A small contrastive audio-text model, trained from scratch.
Training: muon at rate 0.015, 14300 steps, batches of 512.
Rows from block 11 of the audio encoder of a small contrastive audio-text model, named by matrix and row number. Rows with one number belong to one neuron. Each number is 128 + 32 x the weight over its row's rms, rounded and kept within 0 to 255. All counts start at 0.
After each neuron's rows are labels from the 100 clips, of 14848, where the neuron reaches its highest value: "strongest on" is what is common among them; "peak in band" is the frequency band that holds the peak. Only what is clearly more common there than usual is listed. The data: chords played on synthesised instruments.
# fc1: MLP up (encoder.blocks.11.mlp.fc1.weight, 768x192), inputs 0-191
# fc2: MLP down (encoder.blocks.11.mlp.fc2.weight, 192x768, transposed), outputs 0-191

fc1.682 [135  84 130  88 162  73 104 122 100  55 178  96 115 148  91  94 160 118 129 137 112 139 175 177 135 163 167 107 151 128 128  87 117 142  85 113 107  89  98 139 142 192 166  62 114  96  78  59 135 101 134 124 117 135 168 109 134 165 119 108 130 130  96 132 139 135 123  82 124 162 103 135 187 173 161  62 103 128  94  99  87 135 136 170  99 127 137 130 142 118  92  80 171  92 129 161 122 147 113 102 114  64 177 179 152 160 155 145 134 138 157 137  97 154 120 111 121 149  65  72 146 165 168 123  54  93  71 123 117 117 139 136 161 131 111 142 126 143 190 181 161 170 107 137 179 144 202  96  88 120  56 214 103 150 150  96 106 177 145 147 141 134 123 184 153 149 152 204 113 145 121  80 114 123 104 127 131  75 117 129 116 166 136 117 119 167 160 129 123 141 159 165]
fc2.682 [ 96 112 144 137 153 162 130 148 161 153 101 130  90 184  82  94 127 134  65 119 120 173 121 144 145 122 146 145  84 100 137 154 153 154  80 194  76 142 129 148  93 147  89 121 128  89 143 106 118 173 164 131  86 151  79 161  84 108 184 126 147 100 146 138 110  68 158 130  81 100 130 132 146 114 145 187 106 136 123 143 109  99  81 102 124 163 128 155 148 115 185 137 108 136 125 156 101 113 164 186 121 174 129 163 133 107 104 114 121 103 141  89 109 129 143 199 137 165 179 209  85 139  82  97 227 130  88  67 190 145 120 120 108 108 123 166 185  81 107 185 150  86 118  88  98 152 128  88  82 157 104  98 122  80 151 114 133 143 143  94 114  94 101 126 152  70 168 112 147 147 108 165 158 159 133 160  77 102 116 128 121  56  83 159  96 124 107  70 117  87 171 107]
strongest on: clarinet-like; strummed
peak in band: 4000 to 8000 Hz

fc1.304 [ 46 132 140  93 131 144 156  64 156 121  71 101 112  94  94 115 129 145 156 132 110 129  82 148 112 168 159 117 143  93 116 140 158 134 132  91 188 123 157 173  63 192  77 137 112 127  86  89 148 125 158 165 155 132 153 127 127 133 120 145 158 148 146 149 145 136 111 109  73 131 116 187 141 104 100  99 160  89 185 111 119 123 153 125 127 132 113 117 206  55 108 112 145 121 106 133  99 120 115 117 122 171 148  63 154 106 121  93 190 102 169 131  99 112 125 131 100 140 168 140 141 104 190 122 189 163 161 175 106 141  97 138 127 157 152 139 102 114 115  79 147 129  62 198  72  85 138 140 112 141 132 157 111  93  45 188 146  54 181 111 133 168 163 170 156 168 141 123 141  65 122 168 151 147 126  92 124 110  85 179 146 122 150 145 104  73 134 106 132  71 160 156]
fc2.304 [162 119 111 128 165 136 101 185 118 150 136 154 117 158 125 113 146 133 109 131 180  65 145 123 124 115 110 121 115 143 102 142  35 136  56  96 107 120 140 140 129  87 151  99 143 128 177 112 115 123 116 142 152 170 148 147 160 129 178  99 109  81 118 108  97 138 127  96 155 127 150 155 108 110 136 156  89 132 152 130  75 177 135 142 164 118 102 109 122  93 100  85 119  73 108 157 135 147  60 163 186 134 125 157 132 100 133 107 109  99  97  87 160  90 130 142 100 102 247 161 103 161 137 200 177 141 119 142 155 115 200 124 110 124 117 102 123  71 107 110 189 150 176 217 157 132 143  91 165 112 119  95 122  98 170 107 157  98 176 156 212  86  98  73  70  80 116 137 162 119 168 192 165  84 136 118  82 110 114 166 165 109 114 149 120 120 148 109 117 146 109 134]
strongest on: arpeggio; playing: arpeggio down; string section-like
peak in band: 1000 to 2000 Hz

fc1.568 [119 106 153  92 110 123 135 196 167 137 140 167 171  96  93 165  93 118 133 139 129  69 185 130 135 109 173 146 146 158 188  71 101 133  89 155  92 136  49 117 158 123 205 112  84 108  87 158 148 149  59  90 155 123  98 151 148 139 146 115 165 148 115 190 130 100 147 142 151 197 107 153 189  90 139 126 103  64 114 104 100 146 168 106 134  62 109 130  94 130 122 128 163 165 123 123 151 126 166 107 161  90 124 160 164  72  72 112 151 105  86  62 121 107 103 104 144 135  77 133 144 179 104 100 130 165 111  73 171 191 115 137 194 109 128 168  91 128 127 127 158 129 164 129 146 113 172 159 110 163 113 117 124 135  62 135 137 105 140 146 131 191 113  80 162 184 119 172 175 134 108 119 135 157 143 167 151  57  88 132 128 125 119 157 171  89 145 105 113 147 118 114]
fc2.568 [132 131 102 103  77 133 133 155 156 125 219 100 147 135 134 112 164  85 142 137 155 117 121 201 140 151 117 119 182 133  92 164 147  97 153 136 127 102 166 173  94 140  60  91 156 128 102 125  96 188 149 120 118 111 128  83 118 109 111 115 157  95 149  63  99 132 148 132  58  52 116 133 147  93  90 134 153  92 159 150 117 137 117 163 120 140  69 142 150 124  37 144 158 151 107 161  86 206 104 122 149 128  74 104 164 112 107 175 139 129  96 129 224 153  60 120 134 161 132 120 129  98 140 157 166 130 135 170 173  91 117  70  99 118 150 138 137 182 143 112 182 122 112  70 106 107 104  66 186 107  68 143  87 101 103 123 139 134 120  72 120 134 112 192 140 114  94 138 105 153 154 103 123 113 156 186 153 130 145 141 139  90  91 163 154 162 125 126  94 138 150  99]
strongest on: the note B; organ-like; mains hum
peak in band: 1000 to 2000 Hz

fc1.135 [142 125 202 112 110 181 107  76 120 123 108 114 150 128 123  98  97 173 147 162 158 100 136 214 140 136 161 169  85  92 195  98  89  99 139 146 206 117 149  46  90 121 172 120 112 119 110 129 167 135 129 125 132 182 151 161 143 105 142  81 126  99 119 157 112 149  82 113 126 101 136 113 157 153 135 129  73 142 114 106 129 130 103 122  93 144 149 139 115 128 155 153  95  77 177 128 133 182 124 189 105  90 113 196 100 162 134  84 162  78  90 116  95 166 106 120 129 142 137 147 140  46  82 170 125 137 175 118 117 111 152 132 156  73 103  81 130 168 119  81 137 196  39 124 172 124 140 166 189  76 100  83 156 151 102 164 111 132 144  89 169 152 121 133 119 119 119 142 160 110 141  98 125 112 150 127 131 101 152  94 102 107 134  66  70 148 174 130  89  99 164  95]
fc2.135 [ 61 159 140 130 104  82  70 124 140 122 113 133 145 154  76 126 163 113 119 104 102 137 161  99 129  92 116 107 119 172 115 115 108 141 103 135 160 105 118  93  99 160  91 117 107 130 177 129 204 193 178  95 116  77 149 162 117 148 130 238 162 109  48  80 104 176 164 148 118  99 156  93 144 137 167 119 124 106 128 128 159 152 185 151 204  96  69 151 147 101  98 109 133 114 163 111 112  93 148 180 163 122  83  97 122  91 119 116  76 123 159 147 121 129 130  97 133  98 114 103 137 141  71 100 112 107 125 158 118 106  80 155 154 158 105 172  91  61  93 129  79  98 150  78 125 157 133 201 189 137 134 185 104 162 110 122 158 129 100 134  75 173 118 130 133 137 123 115 128 153 136 194 144  83 133  77 138 151 116 105 117 155  85 149 138 123  50 113 108 109 176 146]
strongest on: the note B; square lead; instrument: clarinet-like
peak in band: 1000 to 2000 Hz

fc1.753 [137 127 179 177 153 166 137  79 104 124 107 117 115 150 100 117 125 149 135  98 132 168 136  99 112 124  92 124 109 151 138 147 106 179 136  95 110 104  49 160 152 112  62 168 127 170  93 108 134  92 117 107 102  97 111 107  95 108 126 120 104 131 129 100 127  79 141 162 185 152 115 161  91  81 157 118 146  93 131 146 158 126 126  66 128 109 169 184 134 134 109 151 145 170 147  93 153 122 153 154 132  56 135 211 178 140  58 102 111  95 194  66  99 126 195 142 142 145 171 171 130 109  53 116 136 158 128  93 131  91 116 185 124 142 128 183 172 214  97 146 105 154 116 114 143 129 176 123  92 178  89 140 132 155 120 106  56 156 125 127  86 109  98 100 113  90 135 118 162 158 157 127  86 115 113 153 136 110 162  83  99 117 115 176 112 149  34 134 179 105 136 163]
fc2.753 [191  61 137 126 147 109  85 143 152 109 152 177  91 109 102 154 130 116 127  92 111 127 140 128 146 115 120  95 150 108  88 113 132 153 101 117 139 126 185  97 179 159 117 124 151 115 105 131 126 169 183 101 157 162 178  78 147 171 166  91 154  84  92 157  77  89  89 156 151 140  95  95  97 119 160 131  78  98 141 161 203 116 158  92 170  92 104 131 102 130 120 109 154  82 177 126 110 193 123  92 138 151 121  80 110 147 158 101 197 191 138 150  83 136  87 118 177  74 156 156 171 141 109 138 102 124 107 169 118 150 205 105 116 114  87 112 146 128 133 131 123 120 166 170 115 125 142 132 109  69 210 147 138 159 122 130 130 150 155 182 120  73 174 170 120 180 127 106 151 151 107 138 101  88 128 130 128 159 136 104 134  68 151  59  90 132 177 207 136 107  70 102]
strongest on: arpeggio; playing: arpeggio down; square lead
peak in band: 2000 to 4000 Hz

fc1.282 [212 106 112  71 139 165 184 111 144 165 148  77 116 166 135 100 120 153  89 140 126 146 120 131 134 137 103  71 106 148 131 104  95  83 112 109  79  80 131 129 122 108  79 141  99 155  76 143 146 154 157  99 133  70 101 137 147 124 119 161 199 112  78  71 161 126 114 134  93 169 149  81 152  89 106 155 143 148  77 154 144 106  79 100 127  97  97 176  59 113 114 124 120 130 116 158 160 166 150 150  40 114  99  92 139 106  87  94 178 124 149 126 134 116 160 105 106 137 140 138  94  99 127 164 162  66 158 205 122  93 168 119 146 124 142  88 135  96 124 105 156 109 113 121 182 100  78 148 184  86  96 167 146 123 181 143 101 117 167 144 159  96 172  96 178  91 170  96  85 127 125 133  93 156 150 181 157 129 149 157 125 127 119 164 167 156 136 103 178 184 160 189]
fc2.282 [130 182 175 121 175  98 159 109  93 159  92 111 113  94 171 170 167 146 112  93  86 174 103 125 182  81 225  91 125 155 111 131 156 136 134 121 149 137 123 183 124 171 110 114 162 112 173 131 163 164 166 146 132  95 138 146 143 112 173 112 229 111  67 154 144 144 155 102 131 148 131 123 191  95 103 144 142 103 145 160  92  89 150 157 148 112 119 109 103 101  98 133 146 126  71 145 157 116  79  73 143 137 150 118  84 145 124  82  64 121 108 117 154 109  99 146  90 172 137  72 132 178 143  55 130 161 101  82 133 129  87 133 114 134 111 127 171 144 126  87 152  96 105 167  78  90 154 128 100  84 114  83 149 149 120 122 169 125  77 104 170 168 147 157 111 162  97 161 143 178 147 137  95 106 142 186 153 168 134 104  82 143 132 114 106 103  80 120 141  47  77 102]
strongest on: the note C#; the note A#; vibraphone-like; root: G
peak in band: 1000 to 2000 Hz

fc1.94 [ 67  97 151  85 159  98 107 191 134 112 137 140 107 155 104 113 133 146 165 115 199  69 163  83 161  97 146 134 113 118  84 130 120  98  93  91 131 103 137 103 147 177 141 144 214 110 172 104 147 152 142 158 128 129 172 177 121 154 131 134  68 120 179 106 186 154 150 190 164 153 147 140 120 125 135 132 111 163 146 110 106  75 167  64 105 150 170 140 198  94 111 134  86 134 143 158  99 170 126 126 158 168 134 148 142 131 128 118 109 138  61 129  87 169 136 119 104 198 106 172  87 139 141 126  89 110 113 155 181 136 136 103 137 106 170  93  89 163 125 142 159  69 156 118 149 152 124 116 118 144 126 121 104 167  93 111 141 154  87 116 108 153  64 108 138 234  90  96 150  77 106 119 168 112 121 168  93 136 123 103 112  82  61 139 112  83 128 189 109  95 115  76]
fc2.94 [123 135 137 122 152 127 162  86 138 105 127 158  84 140 177 135 112  89 190 135 141 161 111 136 104 112 151 125  99 178 105 198 135 129 142 116 150 150 159 129 106 137  96 140 186  99 134  91  96 174 195 136 187 110 106 152 131  90 125 194 124 114 116 155 156  88 152 117 108 117 136 102 204  85  60 137 130 191 104  91 116 123 134 148 188 142  88  66  82 191 108 122 144 117 151 161 136 126 165 117 159 129 152 108 139  38 151 107  95 105 122 184 187 152  83 120 119 116 111 193 132 122 118 119 140 162 132  95 113 103  96  80 126 115  87 123  50 134 124  95 123 120  70 148 141  59 104  93  68 113 126 145  94 155  97  96 213 185 161 142 133 113 137 160 155 134  99 102 103 130 120 113 166  90 137  99 176 178 164  86 169 155 133 180 116 168 107 147 129 140 105 130]
strongest on: the note C#; the note E; the note A#; root: F#
peak in band: 1000 to 2000 Hz

fc1.257 [151 105 120 111 123  74 170 166 111 145 143 111 123 119 166 109 106 146 105 125 107 138 118 107 139 110 174 126 140 154 122 176 162  88 131 156  94 118 170 117 103 147 148 198 102 139 164 164 111 176 172 125 125 137  76 130 109  81 118 146  71 106 155 178  85 109 102 128  93  49 132  99  79 142 130 106 105 116  93 180  91 178 117 173  71 138 126 106  64  91 110 159 110 194 113 107 155 118 165 195 187 168 149  76  67 112 118 103 113 109 114 123 125 132 126 156 137 152 154 134  85 133 151 118 137 120 132 139 167 119 126 190 147 142 159 108 121 166  98  27  88 105 217 143 163 103 135 128 162 139 140 102 158 124 117 225  92  55  82  74 129 107 182 111  77 106 155 118 134 123 112 188 126 108 134 112 164 141 149 129 125 116 120 153 156 103 114  83  82 123  97 135]
fc2.257 [139 158 188 163 180 140 149  99 151 143 175 166 131 147 155 115 128  76 162 116 164 136 164 147 135 186  94 115 109  76 137 153  66 169 158 138  41 162 148  87  37 117 137 146 150 107 139 141  48 131 139 140 191  80  89 131 146 152 133 122 171 138  52 187  94 121 150 122  70 159 106 120 161 148 133 108 111 142 119 137  99 153  94  71 138 118  89 148 104 162 199 132 116 149 134 126 115 137 133 115 153  92 101 161 188  77 161  92 146 139 133  67 120 117 173 151 155 136 176 160 129  69  37 119 135 187 123 141 141 152  89 150 132 128 103 123 135 111  82 101 174 142 136 117 144  93 108 133  87 149  87  94 131  94 180 109 115 110 146  98  83 151  87 150 152 109  84 140 147 124 124 145 174 108 127 158 126  88 111 119  96 188 129 148  94  76 108 129 168 119 114 103]
strongest on: clarinet-like; arpeggio
peak in band: 2000 to 4000 Hz

fc1.638 [128 175 111 177 140  91 113 126  86 100 132  91 124 137 155 130  97  88  69 145 154 147 164 129 111  98 165  84 152 233 168 186 133 106  75 121 123 152 134 110 148 156 150 111 122 142  88 122 143 114 152 205 161 162 166 138 111 148 163 147 124 146 120 127 129  82  87 143 105  69 159 193 172  79  53 114 141 165  65 164 157 114 127 105  83 148  92 116 110 175  89  98  83 107 156 115 139 124  60 161 170 103  63 118 123 145 122  76  88 127  77 150 121 114  74 105  90 151 118 144  74 154 117 163 120 176 145 122 130 125 176 165 130 104 140 106 148 110 152 165 118 111 124  97 154 153  99  82 116 162 178 103  49  99 150 148 138  82 128 149 183 142  92 183  70 170 120 159 187 134 147 136 155 152 103 124 166 145 147 157 114 122 127 128 162 104 114 184 117 125 115 131]
fc2.638 [141 133 167 120 141 104 103 104  70 199 113 112  57 147 147 144 103  48 132 156 135 131 130 127 160 107 157 118 143 111 106 133 159  95 130  98 161 108 157 156  87  94 111  71 142 102 160 174 114 142 169 126 138 126 180 114 127  78 107 172 144 145  78 123 153 170 119 136 104 161 163 150 206 111  46 161 144 164  91 161 127 128 131  97  91 133 127 121 131 148 126  92 103  76 152  95  78 133 134 101 124 139  75  88 114 146 139  90 148 123  75 146  83 135 169 126 135 168 207  95  65 148 116 163 222 131 111 147  79 111 171 101  60 118 204 100 134 186 167  85 153 175 139 121 183 124 128 101 124  63 156 109 124 140 110 140 146 116 128 141 179 120  90 151 128  75  98 165 133  97 146 140 150 104 112 156 115 150 154 162 140  89  89 161  83 147 144  98  93 103 113 142]
strongest on: the note C#; vibraphone-like; root: F#; instrument: marimba-like
peak in band: 1000 to 2000 Hz

fc1.319 [127 168  96 154 109 145 107 170  84 124 138 131 151 181 149 111 119 109  98 124 118 167 140  78 127 116 172 103 113 131 132  52 103 165 142 100 139 137 154 126  87  82 158  98 165 143 108 125 117 153 132 139 133 177 125  52 179 113 147  88 126 165 109  77 131 145 162 157 159 180 128 151  62  60 136 148 136 109 105 184 117 100 167 114 144 180  65 101 126 149 120 177 140  54  90  92 156 138 106 139 143 132 223 127  53 151 111 101 116  84  92 138 121 143 152 154 155 149 167 126 134 132 145  92 147 137 123 129  74 110 161 129 110 155 149 179 130 119 151  76 108 119 154 171 111 147 131 139  34 181  90 127  29 169 120 163 101 113 129 126 208 113 163  93 105 138 153 148 102 158 122 153 139 167 110  84 129 153 149 153 137 102 158 168  81  79 134  98 154 102 117 116]
fc2.319 [199 146 136 113  92 152 179 161 122 135 159 107 154  91 155 138 121 156 123  89  95 142 148  99 121 139 161 151  93  75 160  96 142 110 186 104 105 138 124 148 118 152 134 114  84 146 142  91  96 100 139 136 156 163 157 130 133 121 143 144 116  96 128 172  50 132 126 132 124  84 161 137 155  92 115 115 122  90 115 123 227 130 166  91 154  93  84 169 105 192  41 104  95  82 121 124 142 156 142 165 120  83 120  99  41 159 105 149 104 168 125 111 111 146 116 167 100 122 176  98 115 132 150 140 132 125 163 105  88  96 117 102 178  98 146  69 152  75 136 140 151 117 126 143 152 117 158 118  98 104 131 179 194 116 171 119  98 137  63 103 158  88 113  51  72  98 148 166  86 151 199 151 164 162 115 116 113 142 146 186  86  94 134 149  98 125 130 141 170 204 149 100]
strongest on: clarinet-like; square lead
peak in band: 2000 to 4000 Hz

fc1.759 [113 137 159 100 177 131  77 140 108 166  83 116 150 165 135  99 110 100 158 106 174 106  72 106 155 170  99 106 115 103  90 129  84 130 119 158 112 140 155 122 139 133  95  84 139 169 114 115  82 187 161 123 158  69 178 126 151 172 154 156 128  98 119 134 222 150 115 129 148 103 143 137 101 120 117 175 192 102  76 172 138  95 147  83 146 141 164 119 140  99 118 191 114 109 180 103  94 137 103 117 132 164  70  66 145 144  80  96 100 160 120 131 142 156 110 121 112 132 136 151 106 101  90 139 116 109 157 113 128 102 156 136  80 203 100 109 175  92 189 168 122  95 124 101 112 125 109  51  89  71 138 137 118  97 122  82  87 207 182 102 155  73 102 114 128 171 122 154 123 148 146 125 135 159 167 132  91  83 190 192 105 166 152 144 143 154 146 130 179 163 170 110]
fc2.759 [147 223  90 129  69 127 117 127 183 171 137 175 133 120 169 110 160 129 147 167 175 146 145  92 110 122  73  92 144 115  78 144 134 173 132 120  90 113 142  99 107 113  88 156 124 133 143 154 126 110 130 158 117  58 108 159 123 144 148 146 140  87 127  56 123 165 148 118 180 150  99  74 163  85 112 141 112  75 129 192 127 137  62  88 119 176 114 129 161 131  78 101 126  95 159 142 134 104 123 115 121 104 136 113 120 109 126 180 107 109 120 143 104 134  68 144 124 158  64 195 122 102 128 160 165 156 131 105 136 108 156  81  87 167 115  65 100 149 140 153 133 131  77 161 111  89 126 127 139  79  71 168 104  73  56 101  99  89 124  83 137 115 105 192 124 135 123 166 170 202 176  88 145 141 158  94 102 134 131  76 126  85 129 170 154 127 151 100 145  89 190 133]
strongest on: the note C#; vibraphone-like; root: C#
peak in band: 1000 to 2000 Hz

fc1.626 [ 73  98 142 103 139 131  90 176 139  84 155 120 159 180 126 103 161 142 175 108 134 131  66  84 205 106  88 128 108 209 123 150  23 123 144 115  96 113 159 142 110  92 179 103 146 123 106 109 159 103 172 127 122 132 139 168 101 119 152 150 179 122  99 110 157 139 171 173 168 121 168 147 121 105  94 157 122 112 110 121 113 145  86 171 118 152 116 147 168 126 102 151 151 157 165 123 148 122 153 110 117 126 125 109 145 157 139 148  76 152  96 157 171  74 132 120 133  99  94  82 128 156 152 134  94 114 166 118 148 141  74 207 111 103 151 136 118  79  69 126  43 166 119  37  88 145 157  96 117 110 126 120 120 101 154 124 118 165 182  97  76  88 128 152 144 100  97 127 181 138 149  82  80 123 140 107 141  79  90 127 195 143 128 115 117 139 142 182 132 134 155  45]
fc2.626 [134 110  97 115 136 112 155 120 134 128  77  69 158 141 125 139 177 124 157  94 166 136 157  92 124  83 199 151  71 117 128 127 158 138 140 172 157 116 146 172  96 151 109 115  92  83 120 146 190 152 158 136 187 132 137 104 119  84 118 157  78  85  74 107 123 102 131 121 175  92  97 144 104 198 153  84 143 137 172 202  95 186 108 131 140 175 104 135 108 183 124 139 152 139 114 104 158 104 127 151 120 153  99 136 119  84 107 122 106 137 112 123  65 109 103 111 192 123 129 129 217 161  76 140 153 113  86  65 183  94  98 148  83 119  84  89 151 161 106  89  64 144 150 113  82 153  91 171 175 149 117 116 150 127 122 186 116  96 151 147 140 108 133 125 198 153 111 117  92 142 105  98 139  77 120 119 150 127 149 144  83 108 174 130 102 145 214 112 154 130 135 194]
strongest on: the note B; vibraphone-like; root: B
peak in band: 2000 to 4000 Hz

fc1.292 [ 77 180 171 116 150 167  96 210 109  57 123 167 141  93  93 151 172 163 125 106  91 177 162 127  99 140  50  73 123 180  65 173 130 130 121 120 163 153 143 126 191  82 134 103 152 119 117  89 139 174  97  77 142 149 147 126 103 111 168 179 138 129 165  60 132 125  88  92 124 184 141 137 140 141 121 131 146 129 139 158 157 129  80 165 112 127 116  95 117 145 158 118 123 109 126 145 131 123  78  76 159  97 180 121 150 113 132 166 162 140 122 120 190 143 115 122 129 166 162 126 123 116 108  89  85 183 120 133 116 138 131 162 103  63 124 178 109 136 139 138 150  86 138 128 168 160 137 122  93 176  86 152  59 172 112  94 139 149 156  80 103 216 162 120 145 157  88 146 116 129  95 112  82 123  64 103  78 120 106 114  92 129 110 142 132 154 139  85  44 110 117 159]
fc2.292 [163 162 125 151 111 135 165 115 141 113  93 153  83 138 159  94 120 158 190 124  82 151 125 106 147 166 129 129 155 109 110 174 163 116 121 151 165 138 149 123 173  99 121 135 205 164 162  87  84  92 147 116 106 139  88 139 132 106 157 145 177 142  92 141 174 150 132 158 133 151 110 123 149 165 114 167 167 133  56 104 206 120  92 133  80 165 108  92 132  79 111 105 120 144 175 134 178  81 148  53 151 112 154  75 160  89  95 141  96 152 104 147 164 138 176 178 136 146 156  97 131 120 110 144 130  95  75 163  67 103 100  98 108  99  97 112 101 182 157 143  95 101 105 128 139 222 170  78 128 125  72 183  97 167 154 158 138 157 148  86 142 155 165 101  93 124 117 128 108  73 123  54 133 122 119 145 151 153  70 127 173 116 182 153 162 147 103 101 130 198 123 133]
strongest on: the note C#; the note E; square lead
peak in band: 1000 to 2000 Hz

fc1.603 [155 119 123 123 141  89 130 176 111  83 101 110 133 143 127 135 147 154  77 196 151 139  84 116  80 180  82 149 133 188 131 112 144 131 103  65 115  78 164 137  82 142  88  59 197 108 115 156 106 117 102 158 140 165 138 178 125 129 176  97 154 101  89 131 177 161 171 179 204  81 135  94 121 178 132 128 131 177 128 189  79 110  96 124  97 119 132 125 154 135 131 102 102  82 107 108  74  85 144  88 119 140 157 186 109 106 162  77 101  90 168  96  65 123 122 151 111 145 123 120  87 131 110 150  93 107 117 123 141 107 143 162 108 129 100 138 102 111 154 142 118 154 170 119  45  99 139  94 127 152 158 129 138 121 146 171  94 144 156 105 141 114 163 110 183 115 164 149  95 173 158 135 123 170  47 175  93 100 144 106  92 140 141 127 185 165 134 149  93 188 137 199]
fc2.603 [124  73  77 141 126 141 102 137 132 120 114 167 132 151 138 151  96 164 107 158 163  68 155 134  89 110  64 141 116 126 103 127 120 136 126  70 176 150 143  91 154 106 112  95 160 101 107 105 173 144 123  80 101 159 137 109 106 109 152 150 149 150  79 156 135 166 148  96 121  44 183 105 147 179 124 171 135 112 212 139 105  79 142 157  93 135 114 143 143  81 160  85  94 107 114 162 146 147 144 128 152 121 150 102  87 164 135  94  87 145 130  85  65 172 145 117 110 123 124 157  83 120 156 171 140 159 128 139 158 118 114 135 143 171  61  94 130 153 114 154 100 149 222 156  81 170 133 116  99 116 162  64 156 154 156 109 160 163 134 156 159 114 173 105  84  92 125 170 191 143 205 141 123 157 104  90  57 133 128  80 140 154 176 137 135 193 138 108  63 142  83 125]
strongest on: arpeggio; playing: arpeggio down; text has "piano"
peak in band: 2000 to 4000 Hz

fc1.630 [133 105 135 118 131 113 107  42 190 134  83 164 143 114 109 167 118 159  87 146 184 146 111 124  87 138  88 132 150 109 168 149 172 157 120  88  94 190 130 159 133 118  97 131 133  70 148 161 123 144  87  77 128 129 180 129 168  90 134 140 113 179 127  78 129 110 102 119 108 144 157 136 194 159 135 154 152 117 122 124 140 127  97 123 233 108 174 142 146 130 132  87 134  95  99 132 131 137 101  81 155 142 123 158 176  92  80  82 179 137 133 162 131  94 136 139 106 156  26 141 106 103  43 163 181 128 128 124  96 134 166 174 141 172 121 106 111 149 155 151 126  85 165 133  83 124 121  94 102  55 175 150 113 171  99 174 128 165 135  95  83 151 156  87  98 107 142 150 169 122 171 133  73 119  89  91 126  93 106 117 136 172  75  73 180 151 131 129 110 114 118 128]
fc2.630 [151 126 170 157 156 141 116 113 146 113 147 133 134 107 117  98 125 159 105 103 148 101 140 108  98 112 106  84  85 136 140 100 124 128  85 161 148 152 125 133 142 192 211  68 171 152 114 166 120  64  75  61  88 118 128 115 112 116 124 161  96 179 152 119 120 149 118 130 183 118 158 124 113 153 122  93 103 146 196 160 129 147 181 173 113 147 117 140 125  99  84 113 134 153 150 122 162  79 150 102 138 140  96 122 133 155  73 192  77  35 142 115 166  94 146 124  86 138  78 137 108 176 148 133 159 144 126  61 131 166  53 100  92 122  91 159 125  72 196 113 108 119 133 114 150 119 170 126 182 146 152 127  36 129 164  90  59 133 178 159 166 144 129 138 102 117 175 102 151 117 133 138 155 114 169 141 130 122  93 130 161 144 129  79 166  61  97  65 139 133 117 164]
strongest on: arpeggio; playing: arpeggio down; the note F#; organ-like
peak in band: 2000 to 4000 Hz

fc1.170 [179 137 114 122 176 163 129 145  96 151 174 109 139  60 155 103 106 169 115 232 117 130  85  94 128 124 158 124 135 169  70 143 122 151 142 148  61 113 155 168  87  32  99 118  98 124 156 142 125 123 137 133 138 118  94 102 166  85 133 143 151 169 116 135 145  69 115  91  94 122 108 108 153 135 134 143  63 133  98 120 145 183  60 137 157 117 117 201 136 113 175  69 140 170  83 144 166 110 147  82 135 111 106  66 107 140 117 131 126  89 171 137 160 103 192  57 128 114 127 127 160 105 134 105 129 152 134 151  66 143 155 112  71  91 112 144  93 145 111  88  78  91 164 129 220 131  99 141 115 155 126 140 154 154 142 172 107 155 171 128 141  76 129 133 150 124 130 101 135 153 150 132 149 171 192 141 120  95 164 113 106 170 174 124 168 114 114 132 165 187 132 141]
fc2.170 [110 184 118 188  63 141 124 112 155  86 145  80 103 155 143 131 122 101 171  96 174  85 126 153 106 174 141 109 103 160 100 157 129  78 139 129 156 116 136 113 156 191 120 120 135 144 167 117 150 150 142 167 139 133 125 146 188 131 174 125 137  99 122  65 155 118 147 128 171  86 106 115 173 108 132 146 207 110 131 127 127  88 153 109 152 102 131  93 125  83 125 163  84 122 170 141 169 124  89 142  80 127 173 128  95 141 164  79  92 208  42  86 139 100 153 104  81  92 144  87 176 136 108 111 119 169  78  49 120 106 176 120 108 152 124 147 136 199 134  36 119 125  54 170 112  80  91 141  75 190 110 152 115  84 109 124 146 127 141 165 148 116 145 138 140 148  90 112 131 109 147 103 146 105 156 112 151 181 146  88 115 128  89 186 125 130 112 168 163 112 124 145]
strongest on: the note C#; the note A#; saw pad
peak in band: 1000 to 2000 Hz